config.toml
encoder_arch = "vit"
model = "image captioner"
dataset = "made-up waving flags"
train_examples = 195000
image_size = 48
crop_scale_min = 1
horizontal_flip = false
rotation_deg = 10
tokenizer = "word"
vocab_size = 53
encoder_norm = "layernorm"
encoder_norm_position = "pre"
encoder_activation = "gelu"
encoder_mlp_ratio = 4
encoder_head_dim = 32
encoder_fused_qkv = false
encoder_bias = "none"
encoder_qk_norm = true
encoder_parallel_block = false
encoder_inner_norm = false
encoder_moe = "top_k"
encoder_drop_path = 0.15
encoder_kv_group_size = 2
encoder_num_experts = 16
encoder_moe_every = 2
encoder_expert_mlp_ratio = 0.5
encoder_experts_per_token = 2
encoder_shared_expert = false
encoder_patch_size = [4, 4]
encoder_conv_stem = false
encoder_layers = 12
encoder_width = 256
encoder_positions = "learned"
encoder_register_tokens = 8
fusion = "cross_attention"
decoder_width = 384
decoder_layers = 6
decoder_norm = "layernorm"
decoder_norm_position = "res_post"
decoder_activation = "gelu"
decoder_mlp_ratio = 3
decoder_head_dim = 64
decoder_fused_qkv = false
decoder_bias = "all"
decoder_qk_norm = false
decoder_parallel_block = false
decoder_inner_norm = false
decoder_drop_path = 0.05
decoder_kv_group_size = 2
decoder_positions = "rope"
decoder_cross_attention_every = 1
decoder_tie_embeddings = true
residual_init = "scaled_by_depth"
optimizer = "muon"
muon_scale = "match_rms_adamw"
learning_rate = 0.0037
momentum = 0.85
nesterov = true
orthogonalizer = "newton_schulz_5"
adamw_lr_other_params = 0.0028
max_grad_norm = 1.0
max_steps = 1100
batch_size = 64
epochs = 0.4
lr_schedule = "cosine"
final_lr_fraction = 0
warmup_steps = 50
weight_decay = 0.4
adamw_weight_decay_other_params = 0
Rows from block 7 of the image encoder of a small image captioner, named by matrix and row number. Rows with one number within an expert belong to one neuron, the router's apart. Each number is 128 + 32 x the weight over its row's rms, rounded and kept within 0 to 255. All counts start at 0. Numbers have three digits each.
After each expert's rows are labels from the 100 images, of 14976, where the router gives the expert most weight on average: "lies over" is the class under the peak; "responds to" is what is common among them. Only what is clearly more common there than usual is listed. The data: made-up waving flags. In brackets: how many of the 100.
# router: router (encoder.blocks.7.mlp.router.weight, 16x256, trained with AdamW), inputs 0-85
# up: expert up (encoder.blocks.7.mlp.up, 16x128x256), inputs 0-85
# down: expert down (encoder.blocks.7.mlp.down, 16x256x128, transposed), outputs 0-85

# expert 11
router.11:163067115156084177068129108114088123126084143127108162177117139117151154107114142142127142102079112155154126133082125115134114157182132147124169167085115139120167151120085129129147137068143128161134112146145108095207133143157131137094109163122100099180097164
up.0:111189140146073149144113151179176143088139170143105142138069159123140150135151175118175167099129095148158138110127144100100112136116123159092125080107117138161089120084132111153125217080087164120041153072151140131119124115044160123193105144120169118131207135
down.0:120104032094162134118136110122132113124172096153119163150185171117150189125198173103117100181087138119141146093117156168112110117184092148129145193128177118159134109157094169129148103126123104157093046147150141171159122076198110129067154076140140143118094179
up.1:099111140072098127142124190136127089114096111170148149120145178139159204113119167143195165138139113081154138063090152087164121108166089127163088091140226154136143106109131111123145104134175140126121115107124122095151131131091133174126088100146139091121112080
down.1:156148130132149096160121111112108085090169087065065193129098148126120076073109112064075176089138137124107087123118200084132135127133200129098115110100079125090131170149102149106147165180112104087160137131115115184096113152127141128154138149137145123097125131
up.2:102131175093159175237088078084075119133121131145175110141177135135163107159088116105130150122112152116156148139142147128118140161074111123137155055132129120146173118167121098130146116106115142109132119175088123171165155099112122121125189108140120167091124097
down.2:100160100154114081155117151147120099178168101146135217095132100118160179144108139209105101071136125122109202176064124040068097171128161145174116145120103060112081083085157127125138084125180109120132144165089087140132149164101124129090141143083161131140092084
up.3:150121141121133156125200136176083147121144132096078097083141085142128054104078104104063151124200142156122152134170102152076129108133085104160089154103098121156135104166139128158120152184142085113123124122170114112122148134138079126131105141122095107162050146
down.3:178153098152119136154140128081131156163161137119120150174150168062056185135179048187127135146068132099136091064094121099086210095139144126129092109118112137125169104132150112116136142159072087121112158130096129124151122170159188173057111089108089094105080166
up.4:121114114159168120107124165080149127133095109145121158151144154161116218171125112111088090116139150132128161082104159138147098107110142099146082085176136150136135055134141148123114111217143143167114108086100104108153134120128091118145145088149123155092117123
down.4:150104100111141154145149068220064173109166093197114071131123119097144098140150178149135145076081111124159143153104074123144074062162103143107147131110160117141124090131117102075197134081163124074171120091083132152084118115162173151159153114114120121171127131
up.5:156157195091126139062134121172124146156151158096133086079166121098100063153127102163155087078078145171126139212125193173107159106121097144134106155086151100154175123130135144152107189123184123137101051149124125046106174126126153110134169120093129173196121107
down.5:117083129118098092094123084107165122138083162132142112147077156125112164132116199130144161194159141085099221090142072147115123103169093135109140132149095137047113159131134074123144123191136071134137148106111094173162080132122133152120091139175112077086164187
up.6:204129115095171178092142113179166118142138097106149131138102073151149166122164120126091139189206128105192132110141139149109135130133100166106149126083135130132179100121121119158111099090073096143179047047138193098165142157130066141083107129152191150093112171
down.6:106117085155089154145114173089085154170054135137063175172165158086112152133148108147141157115076132162120156106075087075162165068098114145115139085159116157115142169125106063130148132152102107088102177205107099109125147114176155112152106117088038120117152095
up.7:169124143093089085130172120102098102144063131153124178124116142119145091117128184112158102161098153156086088143099193133140167156177118103078135148148124113127127119131081073158112169136155102114125113149127115166117190119158198116123172118139102119158137046
down.7:078131127178120118161090132123117118106106100105146154097124084165152129147132130168111139076119151157122143123176108142126089147150173073152094138073085192137131121122159163074111084175116149127145195181100135108168082157117125130110147153094105130122151140
lies over: flag (97)
responds to: white (100); plain field (52)

# expert 7
router.7:064126119181200145097116117106194126139182120113121141128114158105164148117104087103127108146130131097180089149182112096160168119167152133148106087129141130086137135080155158084094113073148155105091116117136133125160101127144171115098160172112073177091127140
up.0:136109110108158105151112086083135107044119160133077146117096095142084113203118072170149134119135145125100047129184119193102160104141125135113130084152176071148143122166114125053130145095135120147070084173125137118130138143123116164166147116112160103113154137
down.0:038105089148120105186122124189059086164154119115156151150167158170070079076175186150127094048127135129131121160130091132129073158168144160124131146150102157087158174117151155166187105126066150161108078098117087100138129083151143094133132105206111098134208151
up.1:136100157132112130123104152122133115157134157095112133124091135128094140065097204168101156127082088112115182118145136090127130080103144111117115082118173146124116202099129076173114109098153117113064160125122112177100167098088083108088121137140150093156148154
down.1:167110056116163157157112108120124111138120077174190150114129119148157123136147105133180117122173155118129097086094053150129119173128121111113139117124093201096102103116110133137111118098102137126182033168142181124128093183155101210074164132123077093059179108
up.2:138124149061157182115163136131197102082169150105125054128129121104170140080150133154099146133077118166154142140124122157116175105057101121198160147097070182175129136094117165164141131158120113138122132137157116136129094072107106126085098137090180121061096151
down.2:097095166191137103093119153078095148098125152152106181120156086144100116106173142078119116110177058125126118098149136130085135123146161146139134137136187079141066172112100072104166116172110122146115144167072056166164153130149140131141127087101108095128122114
up.3:111150074128069106135123175031099117170101164159073133203169116179133114121133135107146099120164098153118147073003198177141163117087098148101126171095094166131110094121086126195144094143170144122148153166141084079060136121127124065140119060137113144130200110
down.3:128066143096164139133177106229094107094132109099140107110098164103103147106110105142094136072123146119136130103138101113082131154129063116160113142120101146137140094115102131155131103145160162151183117069172126124103108151097141147108194134079082122029084122
up.4:169103101096100163220163143186110117121147118087113135106152133118083145168164101106118064131125120171180120156112105085075116153155110124144165063122124106127090160147065105171151129180194165098189139110113157145130113168134133155141103107090130154133108116
down.4:097078171091205124097037097084162044133128122126136119118142106112122078082117119158093143181161104150135061056135104132140172140131154173114146178124129108169102145105155135101142112114119115110116149136102144100097153123158135127163128135152104155067149139
up.5:087129120091146078135199159102109170040179112079126060161076164137092133126148138134110159097101068183155159189085105147146113186066131169091103162150134129152086105117135072114149063124122170140115105091119086123120091105160088111143148148100159102135077160
down.5:122121103156132153162105113168169104165143121195137129118131060169130153120111115167112122149145147047140167113123141126080123121075080116190141146110154136105105099123154135163154112125120088080138164154094155120129120137120104059172165107088151127078170122
up.6:153105187125095100181115107176123118087133202067169133128114166121144191116081099133134091115118144164165143145130123174155090174176140129097130063178181091143142192141106113185140108133130146166078162119165092146079102156134099101144128069181185068166143129
down.6:078057078133165053124115129109165115148099039200066176122144102208071099114106114115198113099139096128143148135114174120157055111136123105181117133151078121086118120155165169110111115154161133122092126129087110113133202105149103157128114174111114091114100119
up.7:145203105093151135152153089122118183121119073094195094115135109144094128144137106158207095133117077131116151086120159162094090111093116135108122103143127133117136044135105150109113118173078115158105162152072138083131161072136135123123165138096068131156171090
down.7:145139138185089086117113152140172078088153163185122116140091136090130151120145168139096153182178118033170110157129110161105140139099114148110110199110114123099150131149057074126169138143158077023147198079184089148132129168093159113077087144083165104079114147
lies over: flag (94)
responds to: three vertical bands (41); border (37)

# expert 12
router.12:120143073146137090123161138143191145155129184082119203161132143148138139140123155128102139122112130076098098173123146117112142100156081170143081143158130099112119171116121165133159081089123176104100082116086128118164095146151103117155115125158131133204098184
up.0:135141152065147163130205114155114101126087125138094146164155114103140144115117131145148179119163080151103168119140099140107121117107110156075150120096170108098117031160102133152211151100113138162131152152087091142099108093147086111130093106149092145140071083
down.0:122087104117070150130144125116137157107132132168139126106129091108134154178107120187148107043138101102152124052086126092170121130152106033161121146148130125165099141131105094106133138114099146134071121119148106074136115091157172103117167137160142117181148172
up.1:125107136056176135087179135094116120130102104126154073125165162156168136150164099155097144090120127184142126080111102144162127159128109152090134087131149174198101077113115103063091133100175158108139098116132105161057159155121081150131096076176141089074100144
down.1:128170150174075174109096020167093094137177146139136110076125116134153145142122163047124116109083135157082162150135139101091133162146145124123136105156135110134160129151170143098149134114166078175146170127113149116177188120140130081112146146160153105133146140
up.2:134143169150124111167073103154122110082177104148180150146139132134143132100089147138116137110116132079144125199164109139070113083091098146140179083116136070091136117130104179098125105060134147087123146130175118088128155108152120058118104059156130129086164180
down.2:119134161140134148113177092053169146135101154147189154110108131110114106134167121103154148135119108112151114181162131138179178128116117153122131140140155181073097149120141137093145123087117131164128134146098132149138129170166127137133175126073125082128188179
up.3:122088170172157112154125077086143162126096111123115183150100122110143146206080119102133109127168153103155142136123161140152071146076066120119135145124140160074112153128190178080148068160103090081051072149107127100176131149147192133152139109170130104143137092
down.3:141085130138052176135139162140130105117079145087142126111138127112147147088168128142113151104120117137084163103089152135125104094176191122135079169073122090167144141144091109141108144142100146171143141127120130170087187067119083158143104114091134142140114119
up.4:120223093157137186123115199084034132089139164137108063088111114126169087122138111126147189074161070127093166143141111171102060117172150103087112157127154123140149128129126173168146130152121061166127133128111134118102135121200105094142167126087125113103107142
down.4:125055186120091134168090058084185133160075108127151165141108175134091133118187164128080070122151138114145125125128159128163140087141100135063096068112137160187148157106082142067157137147131119142131155106100132156108125130113147132141171106164160112190118105
up.5:209148120109133099094141135178101118135151129122142075133118099140115110057093174110093050133136104180132176166113132116154137123104178112108144145102109161184145133082119119149078136104158132099100060100157147126131122134160089166166112150129195155160096141
down.5:116062160127148130110151167122161147078177139128131156147132077108107140185168115163116174121124139118123131085068113071141122108103081136116089132136113125144115094072129139087159116062110153140131138159149109127190153098118135150119145192126124107157163190
up.6:074146138163112112160128115178220124123078156153117150107082163178136150117121094118181157133105187154146133154163120131177129163134138098101097127164122103158112112133134163121106122121139129139099167107082115101143121073123105163129138127142183139112095125
down.6:126107124089131163116129059101118103156156142111080144079247150135186131090128157138135112203134115130122134164100134097136159116104111125174209146159189107123156118113126121139124113106163131112104092140179131129092096049121178125139081101028090130119093126
up.7:112160117149102127103095119149129171165101095163163107068120125139159099088151156126123110162143120143112136100164069135097109118109171092172120106088159089132078154127157126149116173091091153182167120144184122115115130167107124152142083161156082126126137187
down.7:162105132122085085142123094092106114103125091130137148069150142115176136129093108072140172217136111138107125113059132111145014117158148158135117192070089111118130080136066172157138105158157111104152118149140148169155070088145147132162123140055163144147138138
lies over: flag (100)
responds to: teal (100); plain field (49); layout: corner square (31)

# expert 8
router.8:174131185174109160102143143105150161095175175170082095059125124137109075128183141147115101154145120202157169138137175177110122136124095111084130148128079115133150118113134089164128190181118130157195161099206126140115153073136094084117136170075128163120174051
up.0:117125109158146139130129170155062151135113079158144069128095137126083138148169107207131172059137145152076147163129084121157153148157158187088115130125138120114096171122105197110120138211124158146124130197107133151130101103121081175141096141190136104065132141
down.0:103168106139122103137175183158119201060134108122127063092132141155188139128109135130100144204081113159152187093119088089109161119140112131136176158111153130149122123093149120140118080192099166142189104128164125146122140142127182096134139104130108150113130106
up.1:104143119108180164116146055176149096119156058144106131096081113153184124131118159181131125166192098158099046168163109118131150142154125122155094067174154143094126143143125135112160079111160107202092167112175130104107110091084146173121179130160119121128085135
down.1:135083096123103116092109156166117181154113105112128112144115177105103132087166192121039055117145099068127176107163101151142116143097135077130119094109093169138128164154088153140076134145201104102116081167082108114161122138116110087144087087127122125166161163
up.2:172116106084136150130124110117108131092086091169133117163107090156107113177174136201136140092078103116163130097115126141110105137158105113154130109108136127100112172158120060145108110140132143179090206197160122112122106093111121084166130059079143094087122140
down.2:155134125093119104146030100162070120107097193160081111150162127150134131124121151098146155137090156171102147091119110105095129156123165174150105102110096180162135122109149183109109186157182163146139090155162140098083195126127130112175089137172131082144112112
up.3:198101174153155069124106106145180123127123142058127102169161160161125091147088094120152151127123162082104154091154137095092149126186107079143176118059150103161127111063147122117108151107101118160125110139112100118178088132102115084165100142129144130107155192
down.3:130102103140143157108142160070171201085105145095127125053118146116115149115159210153096066196181128143118067081102107070160103113078108119116099145171126135114189127201162151114144171112150095114115142144149137162121046126083107124063139150126127164150091064
up.4:161130071086131160152138153087155080117160122100134112166163104121116128118153143177124066163124143157164158137114165098106185133119098111162086107154120125123064099102061119164144163077148116069124199127100124142135113156160102127095137173102079099128174146
down.4:153142128126102096137118151103054122053069100109109083131163116118170106060140100119061141162139107176135145099138158123130118134177155140078190134068141117149076134103191172169120185122078107171099123127155126117116106133090174098129128110174147196111177101
up.5:126117176186132179128180159158186147105117104121113113127150151114135138142136136146096119101110144182135155180144174081103144093166156125083124109118151088081060192120114146150091146126150077115087178203139115079118143172179115105069108131106110194113140086
down.5:128143088154124130154078113151095085084082167132115100121133116054067190116127143123140162127119116134110168108122117156139094155193097070122157044171133183129176164097141112139182180074176136093141105186093133178114116089157122121099152091114170079100141147
up.6:107149089114150135106086154110154126121067122133101172151177143160176104171143088132079078100126120121139144185099131097121109115205117140117081069117139141147155157130121158074125061090085127118100148115063139112147127169135105121143122087143156114170128097
down.6:129106137107079082158136123084127109096143147111136096176094124098131162102140145093126176124140137102132130108146114126125152182097133122125153151145146148138144168113171199171127161165144171151190143120175084109100136146128161113131119147115086147090152102
up.7:146115152110156131166115168124132108097111146146174069113134063128128131137161122135118175108106147151146142070122087156090149123114183095083186096148142122101136125133102171106118108141090164161109145156072063120068122101119126179124084134066132071097118156
down.7:099165166115092114080147154123127118126174076125106123116119218130100085173141128142171144113163176077087123146082155130105117158146069093102139139091128158134129143052192100140121118135168127110075091083128095119182116130157105073155116172117123171170165069
lies over: flag (100)
responds to: orange (90); brown (55); plain field (39)

# expert 0
router.0:156157111113065068116165095155106080148094147112080097126156150165136118148160130120137093155115163156052158094085102104079096094078049125121072173156111093136102131164149177134101151121100116145103046136153170174136144140086167093098143087146074192161080102
up.0:185141103116154108109097148117133081123125117078129103135122161114152159119133124160095157141139060101158101151121115128101200149106111119110102110126142125160088097134151083151131158175103126111095122133105167074211156139188091122115099118108148123072152166
down.0:130128168154049108128143139161136190121157177148136096095107126125126108123088101170099155103155072181097128059093124146106081143110127126109148185134099152098192165130141160130161134100132065073140119149108080160139103112051147114096129081153091112147079105
up.1:122129135168111070136097098182125133152163093189110141087091134053141171169169128151138169144160141186172107147145142131111159116107100110149045094134096118151076096132151132122089164145119157055143098061177121113121092149159180055059118110119131097085173104
down.1:116141127103123147114143115132112146142121099112137174128135139143120066176058114103135120112143096080140116147123108121150173148145134077111159170120182106102154171133099143139166088187127104159046123155116148107134052113128123116126132091090103131105090214
up.2:071128142190141151129138127157096083175104096108068145111135058118118154126080152127130147164124131076139154162105085095033168153143134123148097167071127174121179115112119092140092102159118138124163115163113166128115153088136111102152144148149198149096110135
down.2:126112132129144112126137164141158149163116162117143097138131119075124067095107124119171115087164133148154072117108149102153108156070147133168192079101125112119110096093151103139144129118145165146083156158058116043107101086093176168135112126106140129160106119
up.3:129148112099123153136100093103119140116130084131142151135146121187123131156100090103159130107152154028138092107152163111128131138109094119152159204183123108067135083140116132120137074083126132101113137089141129150114097151134114124106123090118111075180135099
down.3:153155081127088162110111158179105075110144084105123068142135138155081107107176132174115116158141129162159162133096121096112112147132136111106093191172129175164113132147142122155163188165158078076143034126142091130149102099137082101094079120126191190098147160
up.4:134105177091040148150145186177121145103134133140098086112155109132141128119133169151127109121109146129169102119081124135163099110138162171164128085104115094105166151112118149094119146096094080103134117133140150198104149058186129133123160124129174137149105104
down.4:149167144145115109157155159059084121138118093157176166102126171146104162099217130099121149169157141069122136195160117141129144132098109138105138154123133124187080065116183148117153110124124194133087167141129129128112139160167097135130118119090120160121170089
up.5:101157098082114105093130129125195120114118121125118135138119174137112187094152162136083075105130134155095106181085176155083099215157158148085128170142148067088140148085098109139142122049055132133108161121118105104139182122141096100153163110098101118120166077
down.5:081141073152161092080131157126110120036109133137101130161118119175149155154174085147114158112104089189151158060092052104139153140105137144150116103090105202146182097168149153121168130121083139061139127181108138123158110134138115095088078117163072145166099124
up.6:105126126108157123095143089157147117102091072103139094137155152109114085158156090131155160097173100147106125130162139164195108122098121105075120195111131126187122107119103116116128158112086156186169112096154144108122135134098154156127127156118119180119074122
down.6:159103123173148142138145054138145173116110178135126142139087097140111081120087188140140093152054083135166131113124148145053089120143175104117156109143127159146153164189163149154158122096121079116164123137161128149147126138160132143112158141142181118125160062
up.7:135188104133137061142136092107171109140159132147175127083092119119106141160108118145081139174103134176197141088097144156171136135157122158189104090102124185100119122081167127063042143144139124094173096229157126125110124163146142142168124137102174125087154181
down.7:098120146066137137140148099147068158128120151161111083134067171173117093065129133111130146106105108086131198137137187179115148151144105058106185155212114115100134117227065071153122124153111153158070103091122141140178109125144096124115137188123096123094133131
lies over: flag (100)
responds to: black (79); plain field (77)

# expert 1
router.1:096185099152085105148138117095164119108110141088094155124102116129098073158120053119137139120095203117081116098163108104146177165111148108165142156203119127119158118135178172189166101175146134075158184121120087165088130105191126073151063108138190082141096080
up.0:131164134060122096135125153078167117094122122100131088132122193166129099138134100141128171116127136119137078091140088139185122167117166134101119120097113120138109202151092156092138095163084116140124176100139140140109128135133150072074087189156095150128172074
down.0:145168115151145130168117128135141109094157151151146118194127091108129101123135089094094134120098151162078141159131105100064133130073152090129106129096145128181141134088204116176158102143154112142174134160144128146147129120144181161130123157092151105138056096
up.1:098175137142153201188094127180156122136131067138137107153146126102154134092114122076118132095142091169202161102144122116160179094091130131144105123189127148132145107163123101136111117157106138099082162105163144146155154155119129067121087138077095164105102082
down.1:119130141118039077040084118093171132149117160122142087132120105114054163126182175121137120113134147119175148067149185138111092116108161180105150130117115116132124163033104113155120159045125135158104148142111127171152117156088173197079076078168131135160171132
up.2:126144151115120135175132130110091065100147159075116084176116163131174077168162181149084165119110120112100095115092158149137115168099117176122128212127174191143091110152121148162178080137173106073154172160146137095139135121142110152127148148104155131152082128
down.2:147140073123189108121185073163147166107158164149150143138089052148160128056098107135136157124171136098145153141123118133154158093069118116118155089102101116072098152160113099119082139097114139174128103075133098214160138197135154112113155105119131136085127164
up.3:121092115131158151092161150111148110075187122157113121063079111158169116076132080116125129121107097165174178144092148194121129126078175140084202129118108123109109158139146091193158135140154158077103155127121080127175099164158076130077084093130160141134104207
down.3:109142124097182099116129127153103117134098179095100103128107148126140142117130187114157087165098099084116178142143153083131190157128110132101159154133161107120135173096115133101123140106142140144094120152096182162159145133135133140093165124137112127146089095
up.4:131101123126163141068169162132128126089110179161125147123118117154099132075119185079086132139090080162119143127165123120125115120113130128170105146153100104159101148093164148146177104093170078072152131096138132083139090169179111147140117106087146104114147154
down.4:118131142135113144095129114056095152142153087112105118109084124123183178118145088115174047142175211160171158122136127119185073083069141095150140099149093122138112089116122111107104102093133162129211131107183160136093070117094123140136109150098159161087106107
up.5:172140150079156155128161091170140170092121086136111170070098038168136103114121111128126197098096159121113162096136129053128110096136129107131115073195124072109127143119103146156121185125109162128184086128118157153104084073000128151153091117117104077135131132
down.5:152100141132084103121169120118116071179072120112129081184153185186138190145134158118099034190134146134163109157093125147132141147120139132153069141208124218214139121167103149116101126118135149131087120110139106124146136137173096119132075125146102142180080150
up.6:128184128137146099152137069094103160129157065142160105106105138165121169151142097109132175160154123142148093070131142058180081127117109183133073118117069064189143136145111160148130150051186152108098131182150120151180142143088124124130099111137137174138158136
down.6:141131136111120150170115195164098093138196154126114145117151124086147144099065165145061196147140159079112156157155098193187194127082117136160120175071134139134099124129137086110145093166120057074154096118138117145085141101076136132112131154152085100140083134
up.7:154160103084163142107121126163142118116137066127122094128165140139136143129140088188149053087188143168147117129151164170150141159150084141137168098154197229107148105113146152079146149179078149114116119115110151147059131100087153057148060099132093121140189116
down.7:108132133093049059091073190123148083115111085151121123166188123170119132124177134133125174144034083063120109126141054120086146099111138077078106158139111099032146119169169109168132145083161113085120165134120072138176105126173102200123114123132121135166127138
lies over: backdrop (90)
responds to: red (59); blue (46)

# expert 6
router.6:185152101146147197088145134078133114142110129085095096123131181123133140082099087105120124129092084078099164156107114105173127184169094119108186152108129115094104112145118176161184124087124161143118072070114115196138148111178145079090103150143189088184129131
up.0:141167129166126110092182075174120147087122137104088153122127087095185078142126138141133140162166112138150142120167061200166118078085172124155103142143096069143112064131132178126138160198128145161142166165159147110138153088154155153166153111086129120153096106
down.0:118066118154081155161102146165155165172186168178176136140173206157181084158142142143119127113081085132087144074124098091107082084143114133136108191041149106076108120140122157082153108107144104095137163160097160077125139159122047160179141150115125118128136110
up.1:160160113141178143150182147073104143137133111107099124076136095142089196102131083136074137161193108213096153175120129106094083121128108154086187119149089091144137166122151129191140106137102094069184131186138160177133112091093156170131108135085152099086119007
down.1:134148085160077167113135096181186115106092119148135141117179154137167131106151138093109052199099142112108076107071105186067152116179115158164116160120141117096144124139144148117110101166113150122071151077173163140065145118055141081106132161123121180123077149
up.2:104120154105107159143125113102156143090135145139177110112197066088080146195189122153111131075123111141121118139090095178109108138173122167121145097135177182142132162170095124103139134128114164097140154074176130159181110145108130130127107119172210076120128053
down.2:176175122121108101118117167105114145119157145139118138126073145135129144176115096089147133190133161117144184217118106130111147129152184079121119173136070070160125181064145153194143185133132095138079175144128142096164122143111135107191125131112105175154129148
up.3:096128165142106088096122103178110181102158128123177123135154139141122031171113135134139138112117203148142157103104116139120150109083114160142113147067105144126118111132069082098116153146073127157155111154117079119121095167121118120163161153111152057141135075
down.3:139157124156167172138187176114141113128128153095092067083100144139140175125075149072122164159192174111160134157138149152110117109165156109134181162072131131086117124070165110119148124124152138140115162144172103142102099153105172156091128129137096123186097139
up.4:183129078130106110084131124192135145162158139088142127132138141157155115120082107130166112168086130142093090069167099127113125080169125148131142137122086126126133140155135159168118172185108051134116093135103151090069167107105126178094131051124083167146155101
down.4:097062141108103113114140174170098162094063142114150147127124102118134103093144121151093149123125150107091141117041153056115140155134118134099121147227140159130097154155092113147146128099092162106163114161170159178117105186111172144139171174168225109069187122
up.5:129113134085149113124131125185105110119118185076111139096202135158094119123154144165102114135066195141087130201120197155150162115123097191153127162114120171093118201087139093164132111124114133137105078081104141153160120093123120068087164118146114092134070128
down.5:137165138114120178103125144140125116105090088143113113112092180160097119174154118138138191169147126058115129070122111066192156151142087051045138118081136102143149089136109177099102112082148139140163193125124187164093175115099130108168113129116116123090106118
up.6:097190165123195134116101119120150139099137095155079155107158139163132116173147100153144128111180211076139098107141144113138167111092092162132148178093107074139122130166118106129180170126135162122087054110114133077129144099164111121116178099064139097123124087
down.6:200114102075134107163093120171148078165118152092130087139141173128068159113127159120147161101047079163177188104050124112153124111105148062106133061165143115130159148119114133178134079145130099139116138149145129103125143148155099086075081164113200100117163105
up.7:104132137144155071143124143154110161063171163152170124150142191089087178091123096075105127214069173130187113128199117149137137049203134116088112115085122121128158142093186188154120119145194110076098130146129092133130168069170106141117095084111180109054203125
down.7:135071100128128136120138129139168084183099127132145140099151095133144117100108140147167137101157142170132154148153182094104142169069087139076107134098109175108119081173129114134119150166045154153155121115149135159111122205070170123149121178083151102173092117
lies over: flag (99)
responds to: blue (69); pink (64); plain field (63)

# expert 3
router.3:081146124091085130203198131117085178136163108108125139153096116087107176174130117111137107100173125107107119099115136120179129168105111099163106123173157100114064058158096078109127109080173179086147102105073103133104057157142150152132140093110127146101115095
up.0:169198114130126180130156150113065135138106085167080118133139157102105135124141140085104160091100093106165110125162128083181144128120144124160153119108140119139150204126031125114160094118164098112151151087101142088127126113124192091093140137119072118122124133
down.0:134168053168122128100097107152058081095112110152145173134151124094091161066097118152155093110131165115076151159078142137053137184072167137102184120083075105137173130125151115150103126113105133124135146180130167196121136142106101192164100105175104139099149191
up.1:083086174153182137129114161174093156132092147141146121098106117127079137084081086149166138134061092113139132182144189182156126119117140138107109178109173103136135148076086077198144119132080133142173031130160146141070175119101128138070139107105150093121106093
down.1:164136090104147183088091067113127116114106116148092134136126131127139158131112190134163097153153140090184093148093109113175140127104122137120133116144134130112156137182202142043157139194120111159000105130078126100114105140145106080143190130140111123126185167
up.2:106167155095126163142124083102150121125134129108104093156147110146183084099084219103091123129106108095154175165145156216137182091167167102094137160109142120177155149103155177182125119131155162116143132094148174109135136105123126095155166141065158140120132151
down.2:181133137215101119105159124141108139096138115075113101144141138114153164110090143097169180140065111134112121124169106083084099092015161179164112117132129079134097161133133146112133123151114089119065138142079123158116088151103132118153145126127099115095152125
up.3:180127129107147154096087100147138146143151093103055077137135173103168155142168088123100109156108167167074156141118114125160146143075159124126144128148179183113142175146110188181099143103153147135095110103105067097084170111149095142112160148178090122082107066
down.3:096137081127138117117188059151151130075099141184196137176162116108142123121149163158202131171089132056140099114170093097118034137174114137150180148108157109125114069139118134119134101124096163145150150084112126139121107114177199120158092125119144128071126137
up.4:087146184189199074177123124150135097139185121182154177171204106136089140105106191147132097113149182127147105124139156131104128120162079086128084106154131068164087133173143088124131180054118120132065102102168140177089138142128133096107140164095196115123124136
down.4:154135104105102130087183121072116157094065131100102170141109086148097155170141092148134142137076087139125141218137165127133189113103172124136136102093182093143153143093173096090080095131144150109096101092095137086136132130108129132157111154107065165143124062
up.5:166150139130144092132083101132086161113147130114169121142139143105129088161060141140146147125090134170099119148147055112128171147093128146168132125128144127105124125089127119107158088115151141123158111115101122116074096108089145116139126146102141147080111076
down.5:106096208098143082096203073175202178154129166129091101167141122154144142116138166114151089117166143132127223131123152131166114089162073149130115139134133129125113126164190084128094177137098134092126086151197082112154164157096143130136141149158134096151118136
up.6:117164154092154112108118115141064149127188087107130134173167152113121109127149101075141159175136106193078151140137133151164092115118119134133128102168166047119140118167129089176156174079171127095112110095110108090126150084135136117108157142121126145118134136
down.6:219128105099153102175098124124144111097095072169101132126175114148092083111107133165167074133097097110109149161134119173109152202106124112116147119108164139105151106088134114136103104167109119124144099144158100120156124117165179094127103105098127119108108080
up.7:072106155176079098113140084117160170144063094138120137086107130150137164100179086115102157154129160165102085096152113094110107156129111123186155101052111143120154154066137159190090146182158149141141115138175078128097143091126159130113070113126158185173110147
down.7:090137137151130141155135144098132177173090161121129065129141132120048092144142114094129074106140091121131113155119077181098060128123091122121082154211099124088085127121127093172182092128079071092090147092093134099166112081120065073161089152094178137100173169
lies over: flag (91)
responds to: many stripes (100); black (70)